config.yaml
hidden_act: "gelu"
mlp_ratio: 3
projector_out: 512
max_grad_norm: 1.0
Rows from block 9 of a small self-supervised image encoder, named by matrix and row number. Rows with one number within an expert belong to one neuron, the router's apart. Each number is 128 + 32 x the weight over its row's rms, rounded and kept within 0 to 255. All counts start at 0.
After each expert's rows are labels from the 100 images, of 14848, where the router gives the expert most weight on average: "strongest on" is what is common among them. Only what is clearly more common there than usual is listed. The data: pen-drawn characters of a made-up script with 800 signs. In brackets: how many of the 100.
# router: router (model.blocks.9.mlp.router.weight, 16x160, trained with AdamW), inputs 0-159
# up: expert up (model.blocks.9.mlp.up, 16x160x160), inputs 0-159
# down: expert down (model.blocks.9.mlp.down, 16x160x160, transposed), outputs 0-159

# expert 5
router.5 [115 156 108 153 119 168 122 185  82 102 175  83 141 118 184 113 161 158 142 123 141 164  72 139 113 135 162 107 138 131 120 134 143 152 101 101 123 155 109 153 153 159 104 143 178 122 112 173 126 103 111  95 174  71 129 122 135 143 161 181 134 191 146 131 107 172 132 178 191 106 182 165 181 146 147 149  70 144 128  73 154  89 142 114 138 133  95 101 141 112 146 143 130 131 124 186 150  96 171  76  74 137 157 107 118 150 121  89 121 102  85  99 120  96 133 108  78  69  66 170 108 124 170 183 112  78 143  74 101 179 129  74  89 141  84 126 142 161  94  95 149  99 123  89 118 178  85 168 123 116 145 172 135 135 188  73 100  83 119 180]
up.6 [ 82  91 119  91 103 144 142 165 170 116 121  97  87 172  92 167 149 118 144 189  99 117  61 122 151 166 102  86 144 117 129 127  87 104 124 115 113 108 158 147 151 146 130 100 118 120 122 164 148 118 136 172 111 137 169 146 142 160  69  83 154  57 135 131 123 109 100 129 146  81  96  95 176 134  80 134 144  94 153 196 132 129 152 140 112 118 113 128 126  96 150 102  95 119  40 126  47 187 126  96 163 116 100 132 191 114 128 100 168 147 184  74  85 121  93 124 168 112 171 163 157 153  99 117 145 120 142 146 123  96 132 189 139  96  89 110 161  66 137 204 133 150 132 155 118 152  94 124  92 209 122 136 139 101 171 162 107 119  69 181]
down.6 [148 115 138 128 103 139 144 114 130  78 118 112  70 172 107 115 117 120  94 130 100 161 130 196 124 147  72 126 141 146 179 152 163 133  83 117 205 140 145 133 114 143 146 211 162 108 130 164 113 172 148  67 150 153 120 162  38 137 151  93 145 133 153 140 167 103  78 139 123 108 131 108 174  40 109 123 110 117 151 132 133  82  91 158 115  95 188  95  88 152 162 159 114 180 171 134  66 152 172 157 155 163 100 148 126 162 147  79 142  68 123 106 149 148 126 163  90 115 130 172 126 181 111 122 120  92 137 127  93  99 119  42  75  82  97  89 163 177  83 138 147 158 133 130 116 123 153 140 132 109 136 135  64 120 117 131 171 114 149 164]
up.7 [131  88 133 134  95  88 107 207 202  84 117 136 132  98 144  77 124 113 129 188  88 150 112 103 141 126 152  82 106 101 140 132  61  91 167 137 188  82 102 162  81 196 145  94 124 138  98  97  96 108 165 102  87  89 146 134 130 131 142 106 116 122 115 113  90 138  90 165 161 155 130  91  99 119 114 155 174 113 130 168 132 177 147 109 150 155  96 154 139 148 126 110 117 133 184 131 109 142 137 111 147 118 124  38 167 116 123 136 158 107 192 139 175 125 159  94 109 231 108 112 146 115 129 144  96 123 128 156 212  91 109 151  76  58 111 133 135 155  79 134 165 145 100 148 145  98 155 123  85 131  94 149 104  86 163 178 153 171 126 162]
down.7 [131 168 129 157 177 119 137 134 136 119  90 100  84 119 140 105 172 104 125 179 148 133 128 112 102 149 127 178 150 132 180 119  96 143 163 175 100  93  73 159 105  72 115  42 114 110 145 232 115 112  99 168 111 162 125 118 157 150  57 144 129  99 117  84 149  94  86 146 112 180 108 153 157 101 107 208  51 152 105 135  94 109 107 115 126  95  80 105 138 127 137 154  94 148 185 194 113 135 123 181 105 123 143 106 154 117 137 188 149 139 178 132 136 107 128 152 152  91  83 116 166 157  69 121 103 123 171  95 128  97 150 140 139 150  93 175 145 120 119 171 168 167  78 109 161 130 155 145 141  67 132 101 119 177 178 152 130 114 146 160]
strongest on: dark on light (100)

# expert 3
router.3 [125 132  87 170 123 170  85 149 127  70 173 119 140  93 148 112 137 142 122 104 182 158 120 176 102 158 147 126 182 148  85 101 165 141  82  60 158 145 103 131 175 111 102 170 184 154 111 162 112 105 113 112 186 108 164  98 108 159 155 165 145 165 162 110 121 110 177 174 167 109 131 183 166 136 122  97  95 138 106  92 152 109 161 113 133  75  77  81 135 131 105 115 150 157  91 182 141 109 157  79  92 141 167  81  90 150 116  91 132 101  83  84 111  83 135 121  97  77  90 133 108 106 175 149 101  98 105 117  93 158 147  79 117 125 124 124 190 162  87 123 172 113 153  86 128 152 125 186 133  65  98 184 161 178 162 120 172 105 114 176]
up.12 [102 112 129 154 116 149 179  88  76 177 126 126  52 113  66 227 129 125 110 147 147 134 171  90 127 120 119 112 138 144  85  73 177 189 156 146 105  96 154 149  98 100 146 142 103 186  76 130 110  52  97 204 135 156 107 164  93 148 124  99 119 144 153 126 121 150 163 159 188 113 145  55 140 141 123 101 144 164 143  76 110 147 120 164 158 128 110 158  97 176 127 152 192 132  95 126  93 126  99 160 115  89 153 159 115 109 110 166 161 137  60 110 134 154  90 158 116 170 124 115 144 146 140  74 153 137 158 160  99 102 132 134 200 162 104 104 112  96 143 172 126 114 162 138 120 152  83 154 122  79 115  99 157 191 117 127 100 152 105 115]
down.12 [144 147  83 128 139 117  85 179 138 172 122  81  99 140 177 111 103 107  99 186 180 142 122 155  88 171 116 190 109 126 145 116 167 116 104  88 102  89 121  57 109 123 134 177 141 107 137 110  76  84  73  94 132 166  53  59 162 109 137  78 102  90 106 117 111  77 122 141 151 148 112 141 106 148 150 111 150 108 146 102 125 141 125  94 157 157 166  68  96 170 132  91 112 119 154  25 139 141 145 129  97 166 153 139 155 128  95 128  95 115 162 171 167 140 118 169  98  83 144  64 133 102 115 123 127 117  93  94  65 151 137 114 171 156 132 196 165 113 136 119  85 150 134 123 118 172 155 104 130 177 112 182  84 133  74 138 168 148 148 106]
up.13 [182 131 142 157 183 106 124 134 180 124  58 115  79 191 123 191  64 138 147 135 184 105 173 114 153  73  98 144 139 141 145 158 106 163 168 201 141 108 112 146 137 143 119 116 149 148  53 132 152 103 100 156 132 141 119 142 133 102 191  80 160 123  89 177 119 104 123 135 101  97 125 149 138  98 162 107  73 124 161 164 112 115 127  73 126 129 105 172 114 131 146  82 165 152 111 148  99  89 112 190 138 175 139 201 113 186 158 134 137 120  91 137 148 144 108 139 123 123 192 170 124 178 109 117 141 168 140  99 126 129 165 178  81 104 141 130 138 122  93 203 132 156 193  93 137  95 153 124 106 118 157 139  96 135  74 159 123  61 131  96]
down.13 [115 130 129  86 159  79 172  78 103  97 141 107 128 141 126 153  89 132 167 107 171  59 137 152  99 132 153 128 124 183  84 120 131 148 113 135 135 122 104 137 110 100 161 115 210 105  83  52 112 106 123 130  63 114 191 141  90 154 124 100 130  71  93 152 118 136  68 184 104 137  87 146 178  86 123 136 116 157  89 145 112  66 130 133 129 112 135 125 202  75  80 130  90 155  97 148  96  93 107  98 125 127  80 133  85 109  92 104 115 109 151 141 205  83  93 136 197 132 143 102 119 120  73 152 131 104 133 151 183  95 115  93 113  96  98 140 184 125 125 150 159  64 154 150 177 131 110 116 102 164 169 168 155 160 148 123  99 117 115 175]
strongest on: dark on light (100)

# expert 0
router.0 [131 190  87 125 123 131 100 139  85 103 154  72 155  93 157  76 180 159  79 122 180 171 134 129 137 115 102 106 140 159 132 106 133 128  97  97 178 152 132 141 119 100 134 175 167 152 134 142 189 108 127  77 135  83 155  87 124 134 159 167 150 205 149 138  82 161 132 152 140 119 108 228 159 133 160 141  91 120  84  87 155  57 159 112 101 109 149  88 154 122 156 169 184 168  91 155 183  89 118  76 107 163 135  94 108 127 120  84 128  74 135 129 128  83 178 124 123 125 132 169  90  97 131 167 104 123 145 114  95 167 154  93 116 117 116 151 169 126  94  89 159  97 171  67  93 116  88 164 137 130 132 117  86 143 153  91 173  72 151 147]
up.12 [149 117 121 128 128 131 110 126  60 108 148 128  82  68 148 155 114 118 119 110 135 129  79  87 183 118 163 181 140 155 153  73  66 113  89 119  95 126 136 114 140 101  86 128 199 157  88 103 154 162 119 112 107 139 163 113 122 136  48 151 149 128 127 115 130 108 119 178 194  71 141 111 138 124  57 104 153 145 119  92 116 152 160 150 229 128 124  88 176  62  93 130 120  93 128 138 137 165 129 150  89  88 182  52 120 140 123 162 100 118 131  89  52 123 165 127 122 105 144 102 137  95 133  75 103 120 139 171 142 112 111 124 114 136  83 122 125 158 156 142 130 132 180  94 138 162  88  67 115 118  81 186 195 163 111 132 124  99 149 156]
down.12 [137 155 137 134  63  97 195 135 145 163 143 120  41 119  62 124 146 124  83 131 146 115 178 105 133 118  84 110 138 144 128 153 115  88 166 162 128  85 101 114 189 164 151 129  89 108 184  91  33  81 143 111  80 150 130 122 152  97 149 101 119 174  87 149 118 171 138  83  98 126 149 159 151 163 114 110 122 154  80 141 163 105  89  96 139 122 173 129  78 155 167 168 181 179 144 121  84 124 124 100 156 121 150 199 154 116 128 126  91  82 149  69 112 145  94 125 120 110  91 120 181 112 118 192 193 148 173  82 107 142  87 107 174 103 164 170 106  94  83 115 123 111  87 131 129 156 134 125 150 112 129 101  91 103 146 106 146 124 138  78]
up.13 [106 135 123 151 204 123 125  92 154 146 154 117  86 143 130  99  78 177 160 132 174 139  80 110 117 146  26  89 124 168 156 178 121 109 131 117 141 152 162 118  86 136 146  96 114 108 148  61 103  88 173 135  96 146 124 166 123 149 174 155 129 141  86 148 172  87 156 123 150  76  83  91 137 212 160 118 124 154 154  90 124 156 120 105  99 128 191 155 132 128 120 123 135 122 162 170 154  93 125 116 196 119  76 147 153 117 141 132 164 130 180 107 211 119  70 167 133  31 103 104 152 145 176 118  71 172 128 137 114 149 114 141 151 141 167  97 147  76 111 116  94  92 104 130 111  90  93 162 117 135  88 122 132 180 115 140 143 137 154 123]
down.13 [102  92 180 123 122 126 144 142 148 156 124 158  71  63  94 102  74 163  96 160 122 120 112 158 134  98  60 154 132 143 155 134 124  97 127 109  95  97 185 150 105 156 181 109 151 173 110 156  97 117 172  95 114 124 186 115  77 138 152 190 111  59  69 156 131 126 138 107 144  76 115 150 181 212 134 126  83 128 165 138  82 119  72 115 119 150 119 114  96 202 114 139 140 158 153 165  96  83 130 122 139 105 142 155 147 128 154 122 167 170  80  93 147 128  66 167 130 109 108 102 142 153 155 171 155 133 134  84  89 101  83 161 146  91 130 145 133  82 148 200  99 132 119 139 129 133  97 154 204 136 151 114 121 161 177 147 171 119  74 133]
strongest on: thin pen (70); only straight strokes (41); one stroke (35)

# expert 6
router.6 [108 174 101 177 108 189  84 176  90  80 166 131 138  80 146 116 154 171 139 123 143 166 100 160  83 177 139 110 156 105  83  98 153 112 124  90 154 135 106 151 141 137 111 136 158 122 129 180 160  86  86  82 171  75 181 103 136 111 129 131 163 186 167  88 119 111 155 147 197  69 145 178 166 113 130 109  91 179 108 104 177 111 140  99  94  79  74 125 153 133 124 129 149 176 104 183 170  86 143  88  98 175 138 109 123 154 116 107 129 109 108 119 112 121 118  94  94 119 110 149  73  85 174 194 122  98 127  92 111 157 143  74  97 134  88 143 129 145 130  91 179 127 148  79 110 161 103 153 145  99 155 156 148 166 189 113 147  92  84 174]
up.2 [189 131  61 101 166 103 221 176 143 109 118 131 138 160 142  90 125 122 101 166  88 123 119 107 160 110 138 155 144 169 148 110  95 126 122 129 161  66 153 145 105 116 174 102 100 168  67 144 128 154 131 143 128  91 142 134 113 147 149 138 164 167 115 113 219 188 110 118  57 146  90 147 137 106 131 147 142 100  97 129 150 144  40 113 147 139 151  86  99 146 101 100 112  62 136  95 101 175 164 113 146 106 174 131 182  98 184 116 119 145  98 214 145 123 151  90 167 139 123  81 171  91 137 169 125 158 143 168 169 109 157 159 129 148 148 114 198 137  81  59 119 120 118 122 125 108 100 153  87  87 107 163 108 103 135 148 130  95 135 129]
down.2 [ 87 119 177 134 144  65  66 115  93 147 141  79 114 144 101 106 128  86 144  83 151  59  82 166 162 161 119 150 168  96  90 131 110 129 148 159 156 154 135  94 171  83 131 110 142 164 179 184  96 126 121 109 116  84  84 102 132 108 153 120  91 137 172 131 150 151 122 112  86  98 168 129 161 145 125 119 114 109 149 125 100 164 167 197 140 141  84 163 118 162 124  64 111  83 150  92 101 116 118 147  82 166  68  70 162  99 157 133 137 189 120 104 190 140 112 162 171 178  89 136 126  87 128 147 116 111 130 111 105  98 182  90  88 149 162 139 169 144 140 150  76 148 210 106 122 135 107 118  64 125  77  62 131  99 118 117 138  95 150 152]
up.3 [116 156 132 134  95 132 161 143 108 126 213  99 114 117 179  68 142 171 120 138  86 116 112  95 197 136 159 118 129  61 170  98 128 152 183 122 187 200 162 169 117 143 107 184 128 141  79 135  68  87 166 151 140  69  65 143 127 112 168 157 149 100  77 137 153 202 110 119 164 149 115 118 162 152  89  91 135 107 139 123 127 185 132 177 100 127 147 128 128 162 115 133 159 173 138 105 190 120 135 162 157 104 160  67 167  88 148 113 151 128 115 209 102 122 128  89  88 131 180 125 138 138 114 141 151 161 144 155 151 141 195 128  93 116 105 140  88 110 162 159 113  98 155 115 142 137 132  67 189 100 120 108 138 174 114 151 125 135 121  99]
down.3 [168 118  89  82 116 120 130 121 119 153  89  79 105 145 162 144  84 150  93 111 141 127 130 149  84 149  78 164 122 123  96 116 181 116 130 142 121  63  91 148 154 121  88  63 167 134 193  94 163 109 150 137  70 108 137 137 134 139  78 120 156 112 127 125 125  80 134  97 156 160  55  37 145 186 124 171 139 130 117 122 170 128 156  95 172 146 164  90 128 147 114 175 106  75 169 104 137 152 126 129 141 106 102 163  96 151 109 177 144 152 126  92 133 143 140 117 142 124 135 136 146 131 157  89  63 117  83  71 127  69 118 145 163  90 128 153 137 108  95 174 201 103 205  93 115  84 151 138 110  84  98  55  97 165  77 117  82 114 125 120]
strongest on: dark on light (100)

# expert 4
router.4 [113 170 113 174 144 183  71 179  93  71 146  77 171  89 173 131 137 175 110  76 164 141  96 141  93 153 157 110 163 157 105  99 161 162  87  88 128 143 118 147 163 125  88 133 187 135 115 164 108  97  89 117 176  83 152  90 120 141 145 130 169 179 177 119  77 118 157 136 137 118 164 152 125 138 141 130  97 114 112  82 171 108 157 113 128  89 104  77 131 136 152 131 151 165  76 163 159  85 156  90 101 144 150  97 123 135  89  84 143  84  79 122  75 130 158  92  77  81  95 174  82  97 144 137 126 120 164  97 120 139 122  86  94 137  84 126 180 164  95  86 145 103 133  93 119 177 105 149 135 110 127 185 185 164 166  99 111  90 100 186]
up.16 [131 131 106 132 113 113 116  98 131 172  97 138  87  78 141 114 119  55  98 113 130 139 160  90 154 123 109 159 117 122 160 195 146 110 122 126 123 170 157 164 112 192 159 130 104 146 160 170 110 165 147 114 121  88 118  79 172 100 117 104 113 148 119 104 148  65 123 155 183 106 113 153 115 189 113 125 138 185 107 171  94 109 174 103 173 193 117 138 112 124 162  90 153  82  87 120 171 126  93 128 141 153  50 130 178 149 154  80 127 111 141 147  79  82 157 153 144 108  98 173  78 136 132 110 107  61 140 143 177  86 167 236 120 145 153 161  94 124 143 156  82 177 101 120 180 141 117 128 143 141 128  68 147 121 129 148 194 116 165 105]
down.16 [128 137 137 143 124  95 154 167 116 181 138 160 170 122  21 124 128 158 108 141 125  82 175 143 114  92 145 129  91 175 122 116 150 109 165 219 141 103 138  67 122 130 157  98 153 113  87 142 129 153  94 135 106 151 132 155 149 151 186 204 161 156  95  70 102  82  82 138 156 127 152 151 167 118 113 176  98 157 130 121 130 165 117 115 163 165 131 156 121  86 147 179 110  89 139 169 141 121 121 110 157  86 172 104 138 101 115 114  94 113 143  38 135 172  80 126  90 159  87 130  84  64 112 157 142 194  99 125 144 123  70 112 112 147 117 187 125 121 142 173  99 126 137  79 123 139 190 165 130 104 115  71 136  88 138 101 155 103 136 150]
up.17 [143  52  94  94 160 136 122 116 116 130 156 188 106 111 114 108 150 147 143  78 168 107  69 126  53 116 158 129 107  54 142 190 150 143  99 117 128 122 204 159 131 163 114 124 142 155  75 135 127 134  78  78 118 135  83 129 105 137  60  60 125  83  96 173 140 116 163 139 101 147 148 151  76 143 107 100 126 143 153  99 111 108 149 127 100 152 129 142  69 187 106 117 104 147 114 112  95 117 122 138 104 100  66 146 129 145 133 145 110 109  61 152 124 161 179 124  84 197 118 158 169 184 172 141 113 146 172 171 112 100 136 125 109 122 156 211 117  91 150 131 146  99 116 104 182 131  71 106 104 136 124  99 154 165 108 176 174  95 115 152]
down.17 [188  83  43 142 129 176 112 123 170 117 126 139 177 103 165 109 149 157 103 105 115  70  97 115  78 107 105  84 175 126 112  63 145 109 141 106 149 122  97 102 138 110  85 163 117  92 107 145 129 134  68 150 125 133 160 113 157 130 158 160 184 170 127 154 101 152  71 166 137 149 106 162 118  94 169 181  76 172 115 128  85 174 162 139 122  85 113 152 155 138 151 136 131  75  83 128 185 100 192 155 143 163 132 126 166 112 181 151 160  94 155 140 129 140 136 117  98 101 133 116  95 166 151 111 137 188 174 183 123 141 143 179  55  65 116 175 113  90 127 106 125  97 178  86 155 153 127 156 115 172 101  99  71 118  97 110 123 142  91 124]
strongest on: dark on light (100)

# expert 10
router.10 [119 151 114 158 120 171 117 163 115  85 191 136 172 117 178 128 154 154 111 121 172 165  97 161 108 163 108  97 173 158  96 138 135 137  67  68 104 122 112 175 166 125 129 180 142 145 132 151 121  72  91  86 175 115 164  81 119 114 140 153 142 176 169 131  95 130 176 178 173 116 183 171 191 134 145 126  81 155  94  96 165 105 166 111 111  77 122  67 108 134 104 138 134 135  81 143 178 103 172 103  72 151 137  71  94 143 140  74 172  86  68 106  87 119 145 101 120  79  98 153  90 119 178 129  98 102 127  99  98 139 137  90 102 169 136 106 159 170  98 110 156 114 124  92 115 132 121 166 172  96 123 149 177 146 173  85 157 103 100 155]
up.2 [125  93 110  73  87 118 163  69 203 152 100 143 114 117 182 173 171 173 175 114 106 126 149 179 187 128 199 122 119 161 109 105 145 217 156 148  84 149 174  88 102 173 198 126 111 125 156 159 140 165 148 130  66 123 113 106 151 109 149 101 165 159 105 155 139 155  87 113 134 103  97 156 161 142 100 125  93 103 114 142 109  41 123 116 153 157 100 112 116 104 188 101  97  66 124 147 120 126 107 162 122 107  93  73  81 160 126 156  57 145 150 122 142 125  96 174 137 107 112 153 148 168 177 148 137 116 126  69 107 178 133 123 142 117 132 113 123 149 163 122 104 124  88 143 111 133 104 163 169 104 153 129 158 166 170 145 117 152 102  60]
down.2 [165 144  75 159 162 182  74 108 170 102  80 163 144 129 138 106 141 174 127  92 117  93  61 135  63 104 143 135 133 120 109 118 108 126 185 103 174  78 133 128  79  92 163 190 144 170 142 110 142 119 110 171 124 166  92 130 141 138 136  72 107  94 121  92 141 105 139 113  91 167 105 145 133  93 165 123 137  99 186 150 102 137  90 157 114  85 119 109 174 182 134 109 186  96  97 112  99 158 130  95 126 142 156 138 127 162 107 170 137 160 100 128  95 155 149 130  86 166  90 120 148  51 167 165 136 159 168 174 149 126 132 150 133  30  95  94 122 139 115  75 146  96  99  86 189 128 139 152 110 146 105 126 116 172 111  76  41 139 128 148]
up.3 [185 139 158 128  87 157 134 102 130 162  96 120 143 156 162 136 165 176 160 162 101  81  70 179 159 160 137 126 124 132 101 121  94 176 106 123 144 145 112 145 136 140 130 118 138 107  30  88 218 110 120 122 132 126 137 116 149 155 195 130 104 114  98 136 103 176 129  88 131 148 154 135  87 166 145 120 192 151 209 119 199 185 130 138  89 123 157 153 117 159 185 141 179 109 154 141 170 106 138 199 141  93 147 130 130  79  98 138 139 152 106  65 128  90 146 152 110 199 171  87 148 108 104 102 117 153  97 226 109 121  93 158 124 119 148  93 130 143 111  92 147 108 110  57 137 136 141 128 132 142 114 105 139 170 156  96 156 117 116 145]
down.3 [147 171 148  97  90 174 114 141  99 173 134 145 131 135 161  63  99 120 110 122 132 141  99  93 163 159 175  98 111 115  88  74 141 154 104 122 132 136  93  41  80 143 153  85 104  72 139  61 121 122 102  63  90 125 136 122 171  85 115 100  91 169 139  92  93 157 154 157  98  85  84 114 107 111 128 127 151 121 136  63 164 127 163 120 154 112 147  95 139  93 169  83 106  61 147 132 172 180 120 183 112 165 156 127 106  59 109 102 144 156  97 112 133 111 149 151 145 125 144  90 162 117 110 132 161 100 175 134 114 113 142 143 117 106 136  95  33 117 153  98  99 157 166 161 110 121 101  83 157 149 128  69  50 111 106 138  82 153 176 111]
strongest on: dark on light (94)

# expert 9
router.9 [109 157  84 133 162 164  88 150 112  86 162  81 162 112 152 114 141 166  84  86 164 160 116 184  77 162 135 112 155 150  97 106 134 120  99 138 144 156  85 164 147 139  97 160 182 131 114 195 138 111 120 115 146 106 166 129  86 150 164 177 164 160 168  87 131  98 173 159 203  66 184 170 160 129 126 145 103 134 113 106 188 108 124 102 116  83  80  84 120  80 106 143 152 183  66 152 199  88 146  91  91 138 131 106 106 153  88  90 120 105  89  99  95 106 157  97  65 110  79 179 119 115 125 144 147  96 155 105 133 130 118 120  88 149  82 112 171 141 102 113 174 121 128  80 123 152 135 140 118  82 116 138 167 163 146 104 157  80  74 134]
up.2 [157 142 122 132 178 100 101  94 126 149 166  87 118 124  69 152  97 154 105 157  53 145 135 148 116 135 135  82  88 187 140 100 149 182 124  90 155 126 116 116 138 150 141 122 115 131 131  93 113 176 162 105 153 179 147  92 168 119 121  59  97  89 165 159 126  77 172 136 145  65 127 124 128 125 121 153 123 101  72 162 151 148 110 130 204 144 111 130 163 144 156 176  81 146 136 116 167 142 177 116 176 132 166  88 170 127 138 163 144  88 140  60 149  68 113 170 105  90  79 140 110 120 103  90 111 139 146 178  89 131 177  89 189 113 115 116 154  46  64 145 118 110 103 111 214  84 110  95 125 117  96 102 133 158 110 101 148 150 137 153]
down.2 [127 150 143  56  95  73 168 172 150 114 101 144 157 103 132 127 124 116 179  96 131 122 180 111 145 122 130 113 107 114  97 134 136 118 151 116 155  93  36  87 151 114 190 106 139 122 147 142  88 107 139 148 123 144  51 157 148 111 133 133 102 189  82 131 143 222  94 137 100  91 102  75 184  69  97 126 159 150 170  85 140 174 123 105 136 190 100 128  91  94 106 103 106  89 142 116 104  87 122  99 152 108 135 107 132 150 144 125 158 139 142 118 115 109 174 160 136 149  99 155  80 183  63  52  87 121 166 140 155 147 132 112 131 138 207 131 117 127 144 152 131  93 148 162  71 130 106 128  96 145 173 141  99  69  91 136  77  98 126  92]
up.3 [173 175 132 138 122 156  91 167 135 100 123 125  85 100 107 112  45 189 131 208  86 159 110 132 128 106  91 139 130 166 157 124 128 154 156  91 122 153  66 134 115 159 151 106 143  93 154 109 148 160 123 105 103 123 129  97  80 194  78 113 108 127 125 143  97 104 150 132 175 146  82 151 156 151 136 189 117 142 139 157 118 135 145 163 211 172 114 133 169 109 154 130 195 124  82 140 119 164 168 150 124 120 144 171 132 169 202 148 136 136 162 120 195 120 133 197 176 104  75 145 146 182 143 130 113 129  76 177 140 137  81 109 144 181 141 156 150 150 112 158 118 133 133 152 152 110  70 101 106 128 131 109  98  89 161 213  97 166 145 145]
down.3 [119 155  58 104 174 121 123  91 126 127 108 130 131 122  85  92 196 115 147 136 145 132 190 115 192 149 100 111 155 109  75 144 137 122 145  90 109 170  73 196 165  77 130 145 169 110 145 149 117  47 109 150 104 184  98  96 178 108  87 132 156 134 117  93 131 138 107 167 125 125  78 125 133  76  98  99 185 112 126 111 117 117 129 130 156 106 187  51  79 159  97 142 139  98 123 137 130 113 111 116 122 119 145  68 115 154 125 115 155  92 179 126 147 107 174 168 111 160 166 152 164 108 131 129 133  97 106 122 114  92 220 111 181 166 170 118 148  62 168  64 140  89 125 154 123 148 141 135 175 130 181 163 106 115 154 104 113 152  93  84]
strongest on: dark on light (100); four strokes (57)

# expert 2
router.2 [119 167 119 153 127 144  94 161  78 103 150 126 129  93 187  94 134 185 113 106 142 180  87 166  75 144 124 118 126 160 105  75 177 114  90 100 128 124  98 135 177 128 131 135 158 141 119 177 143 102  99  91 129 126 148  88  95 126 140 136 151 175 167 119 117 124 134 156 176  78 167 173 146 106 142 128 100 146 100  75 162 103 168  73 106 111  91  76 150 130 117 126 144 177 112 186 168  92 136  83 107 173 183  75 121 161 128 100 153  75  92 125 113  86 126  83 120 124 122 153  87  97 187 152 121 117 128 126 137 170 163  88  79 177  93  94 176 145 117  73 170  95 176  76  78 189 135 155 129 102 134 145 145 144 188 101 135  80  71 154]
up.2 [127 107 107 150 141 121  46 169 132 154 113 106 148  97 189 102 170 179 153  74 162  81 119 122 133  85 130 160 113 111 211  98 131 149  99 128 144 106 150 163  49  65 127  99 110 147  72 104 168 160  85 176 123  81 136  95 139 145 116 133 130 149  97 147 122 139 129 109 139 157 159 145 111 115 190 107 149  96  83 105  82 142 183  85 121 112 126 132  68 171  76 139 156 161 140 151 173  84  97 141 158 141  99  61 171 122 103 152 120 104 136 141 147 146  94 140 202 183 115 114 145 129 123 154 135 132 178 133 116 102 168 104 194 123 111  93 105 108 145  96 149 162 118  93 145 158 130  46  65 145 133 108  59 122 104 109 131 117 121 134]
down.2 [119 185  81 113 106 113 130 166  95 122 152 163 120 141 107 149 158  37 192 134 165  72  87 156 136 140 206 139 108 140  88 162  97 112 134 148 118 127 133 112 132 141 118 117 136 102 133 144  84  92  67  67 127 200 135 114  86 108 171 105  90 102 168 116  36 161 149 143 123 131 136 140 131 178 134 191 121  99 133 102 103 120 125 156 150 182 142 160  87 109 144 107 105 157  85  97  56  90 134 100 100 114 111 176 158 151  61 101 115 162 182 114  95  97 131 115 131 151 103 122 147  75 130 180 159 163 169 110 147 137 128 150  89 154  99 138 157 161 155 130 110 120  90 189 100 164 122 135  76 111  98 124 111 107 195 175 149 142 124 102]
up.3 [166 151 124  67 137 140 117 115 187 109  76 107 118  82 151 114  74 138 151 162 156 135 105 131  77 125 119  87 137 132 151 108 172 117 192 155  95 116 183 133 133 138 154  89  81  60 132 115 148 100 115 132  80  67 119 106 159 153 130 116 138 162 128  85 122 101 170 100 109  81 105 178 208 110 108 170 157 156 147 150 106 116  93 116 129 137 131 126 128 204 127 145 101 112 146 159 135 165 150 132 145 146 149 113 120  99 107 126  89 123 192 111 166  95 127 131 121  95 123 200 186 134 117 158  82 179 146 162 129 102 142 180 113 137 162 158 160 130  63  92  92 111 155 114 125 103  67 119 159 117 157 102 184 125 156 150 199 114  92  31]
down.3 [179 113 202 114 122 129 109  92  97 175 156 145  94 114 142  82 119 170 118 117 106 125  99 128 109 141 151 143 162 111  79 170 182 102 156 150 135 128 136 112 163 118 130  64  94 147 133 136 206 146  73 152 169 154 109 144  76 122 152 123 122 110  82 105 126 126 113 130 122 147 125 138  99 191 119 154 121 192 140 105 129  96 119 121 138 168 143 163  55 104 131  98  98 172 111 112 157 102 123 158 163  72 176  96 184 151  95 124 119  90  80 108 127 120 190 103 111 132 163  42 142 158 124 106 152 203 152 197 172 142 142 119 154 134 139 109 155 180  96 154  44 109 143 118 131 153 170 146 154 192 110  88 119 149 200 132 105 138 119 137]
strongest on: dark on light (100)